Rows from block 0 of the decoder, named by matrix and row number. Rows with one number belong to one channel. Each number is 128 + 32 x the weight over the matrix's rms, rounded and kept within 0 to 255. All counts start at 0. Numbers have three digits each.
# convs0: first 3x3 conv (decoder.mid.0.convs.0.weight, 192x192x3x3), inputs 144-152, a 3x3 kernel for each
# convs1: second 3x3 conv (decoder.mid.0.convs.1.weight, 192x192x3x3, transposed), outputs 144-152, a 3x3 kernel for each
convs0.82:147134114037095175135099224199196091182233067075104101186192071103151113105182093202119100214105111078133072067147100101166106114005089059190112099110119138188050090094149155165095126076158087186041163174097170136128152155154084152195136087063
convs1.82:122124156151233142162100147127125142093097065100177196124134136170198131195135157160165137149201080157157068123117144141109139118105115157132134060064121137100100151094106239103158171141111129186117145117105141128117086077134236139145136193189
convs0.83:061132149140145133126166153101134177155118151110128126118121166104108141066143107113127103088139148122110142135105111159007120165168149177158171112152170143109126151139109165162149104137197109144149123099144107137115102125143092174139121119129
convs1.83:051101166030109139134094159136195185124094167085067149072170201114157175128103181113184137060167165162062152101099071139183096146111110041099145094127146120137102135094155164148128160183092065142121092118146164144172126151175204161106059184127
convs0.84:123129109112169134128172211055139116115147092104171095165055125103094124093080135104178135120189146148124153127080200146106142116136163119170135110187172131176175151075138120191111093122162144163130142118162178135099141084121135128158161121096
convs1.84:064086183112078145089123112136175129150105110115150156107115104181159057091197139129124122096105166108082152135137103092094091127030159076157168109098136130105146093202151166077107181042104122107141096164103143092116186197091138139046116194085
convs0.85:089069107131134124140145120084149096124119122118115142167104158145142061110099115154173154151037142164121105133131107145225130122153115143136139147148062124136167153152170135140105108143077100214185097090060122090068154157165159126129135150143
convs1.85:110128105198119136182186164123089145191098187150131207149126072122147089109088110138107092193114137125127095105093170126165117164146119095104150120092119168171137182083126174160202124121124184180115173216146160080143153160079201083087148078196
convs0.86:067119177151105105123153164169120125102189092076084136170095073116123134119092107155086141145124071112130114081089143130076135157124124156090143076181132071082154100105181130159157157115142109130103042153118171117181094141100132177168148080132
convs1.86:117138154148144086142124121124130096127136181117110115155168148119110145099113106120115133137199109082154088131119134161098155082108126085117099077156103162134171130123133204123183153155163140167133163148128085153171097098142083139133153098144
convs0.87:116092138144154161148114196177141124103132133118121151152123131136085117127158149114155111105152139135122085087122150088201154104109102076151066161151101135101113099124155123131127108175124088136160141129136134160141173082120137141147137109087
convs1.87:103122104142109146092089178104127139151151117101193156114184108099118118159091140130137145163205177162100132105091156112162123133144174115115122143145150148146191140137150194126141146166165124154106087145166140094129179161115217120159098126154
convs0.88:071143145144085175178145198090113154120178154066105110148177116164145087133124109171123119167120135149100056159151124053127159114091157145128087130113151090145075127117162106143119108181115146150181124150124123159125147087095108131101146100093
convs1.88:101142100096183091115104025128124147159135176149166115151089143141149128142072139120147108150173128100078101127109130131118182102146187159175089165132115135180154088130167165097108121141130083149113110134112124070115127118112087086136138157165
convs0.89:069116148137104164170155125110136103107143122157141189147185146110154118110180120178134153077080168103123152113167105118121096136143137110143130141136134120121158105077155115157137137094163090131164126125115102138126155143141126150114132143124
convs1.89:179128087142106107059155181054116125145132132102125154119047165122068113098124140132135114137157095081144090082085086074148168114125146181146160159132156094078122180153140149116187104150114135124158165111138066126161100125178102152211105088108
convs0.90:135108113127150062177118239126120125110118056085119134124142085139098124138096095117173101148132148123109140110113107144094123127109100133148167137124099093128154106129177163114085052156106114146138115060140106134140159079079152150103161114105
convs1.90:100179122111147100135123130108105172199149169170079117128147114158185125108011128152117107148097103142104120167096099165129155152135102081179155091082109199157142135162121140145105161147106119109159119132111077176111142097106123149135139156159
convs0.91:073116150116136171151173131123134121177124125106137195179131113132125161118156144157134154130122149160109091097096052139133170145154102097099177109231159097107141134152118161125131170128142130148145133132129115173140127157100126108135125096110
convs1.91:144087126131127098135158085082112145134119137111107136119116162084154115154135158113110135137131132130123099140112155134099134187104090115137168112138157130154087117132098149176135159101157098059116107109044135094121102134160073201175166179126
convs0.92:125132095107118123156122179150134182169093115141162113114198131163156180141118137124107123149146109114119116139108127165148143125137125129167153151167187119142128106153092169159112118127075112197091136125134133170076143108095126126074121172113
convs1.92:122119159120143135150073054128114141141095132123166142173136112155129221150087120173139144128106128133050119157087161090151131113177185150100116131137136112072114164105143154166120150154130158156102115141068119108124107181124128119115111118163
convs0.93:105093124081127153103076172111122162095132167118130079110105110128136154082124114103096146130150180166035125147165112135088065147195147165161086192091181114159153125150136086097139187136129170097114112118107137127129123158158145124127088145117
convs1.93:102137158133166145176135152143106157164138148134118177107120102090079135071115123101150115101117138136113158150114111156122088098129162126117099101098160158109114145083090084113163168074131139157099094191158116141094133098050107103147155157070
convs0.94:115132166128119087135119161152172139101142128105181113131136157086172098122167136175123154216122086177121114108127099164126163153160135136102105136148096128135153141125158121163136137095109116179120167161136066142119143123100076173146103108112
convs1.94:101081090160140097122138123125116175174085141169126134123097117117098145095109142115093090180137124151105092135150168116124107202152154098101170178147146108148115171179177161158164112145175141104100162114103145103123084166127094156091067131143
convs0.95:109020094057127135093138101104134104111129137159128097132201125127161116115114162089080118156065157063129146175149120092123148108128174183149104105139191128069133069185090137155106105183076067050182143154112134204069107141172069072132103116113
convs1.95:146144089118118108167156137125093082105139175105118132101114113156105107028163081156145117128150101119155159098082107115156140125147141135121145064108175153185111132134118125155154176120149207126156143112102113136197192130060074093093139086101
convs0.96:086085143100164128097132186072128160079129118111119101102135151086124089131155120142107139154098108142210103117142109158082110180095112152091098128087119122132180141112128131180149143084108108127120154143118115108074117129093084158080117133103
convs1.96:088121131125183125159170098165140142133113110102099115131167147130117125150093104106107127154140095136125124186166152150138120119092172117144138102141120124108156163128104146102109086120123118126156128171119086130129077107120116092116129133124
convs0.97:097090080149129130172155112115121114100108175102144122100081183132079146129134135121155119112137092072174065130079148063155172097158125064156114123143129095147110183083182146125220133098148170103136131140093094178144142122138125152141085089146
convs1.97:179075090115071132125092102149165157106168163143187171151135178110176188134158116138134136136097134129076184095099139096158098157103109137082121107117157136144133107130172128120178179160141133131197088095119163158064112088094121090109116086100
convs0.98:090142119099128121151099128090099133107066142093123123125140067051082166039128112078134154191150098175165125153120126145136166154146126130141139128149186100088169175117176067100133102099125119095144126113126144130130131119118113112161122171104
convs1.98:138101157152119132151116109088144114155122173144193096150136177118107108141113125116112134107136156150131151069091155119115125138120130162131124107070126104060114140149067149078088089152161138185183170184098118171118142075072155140124159094133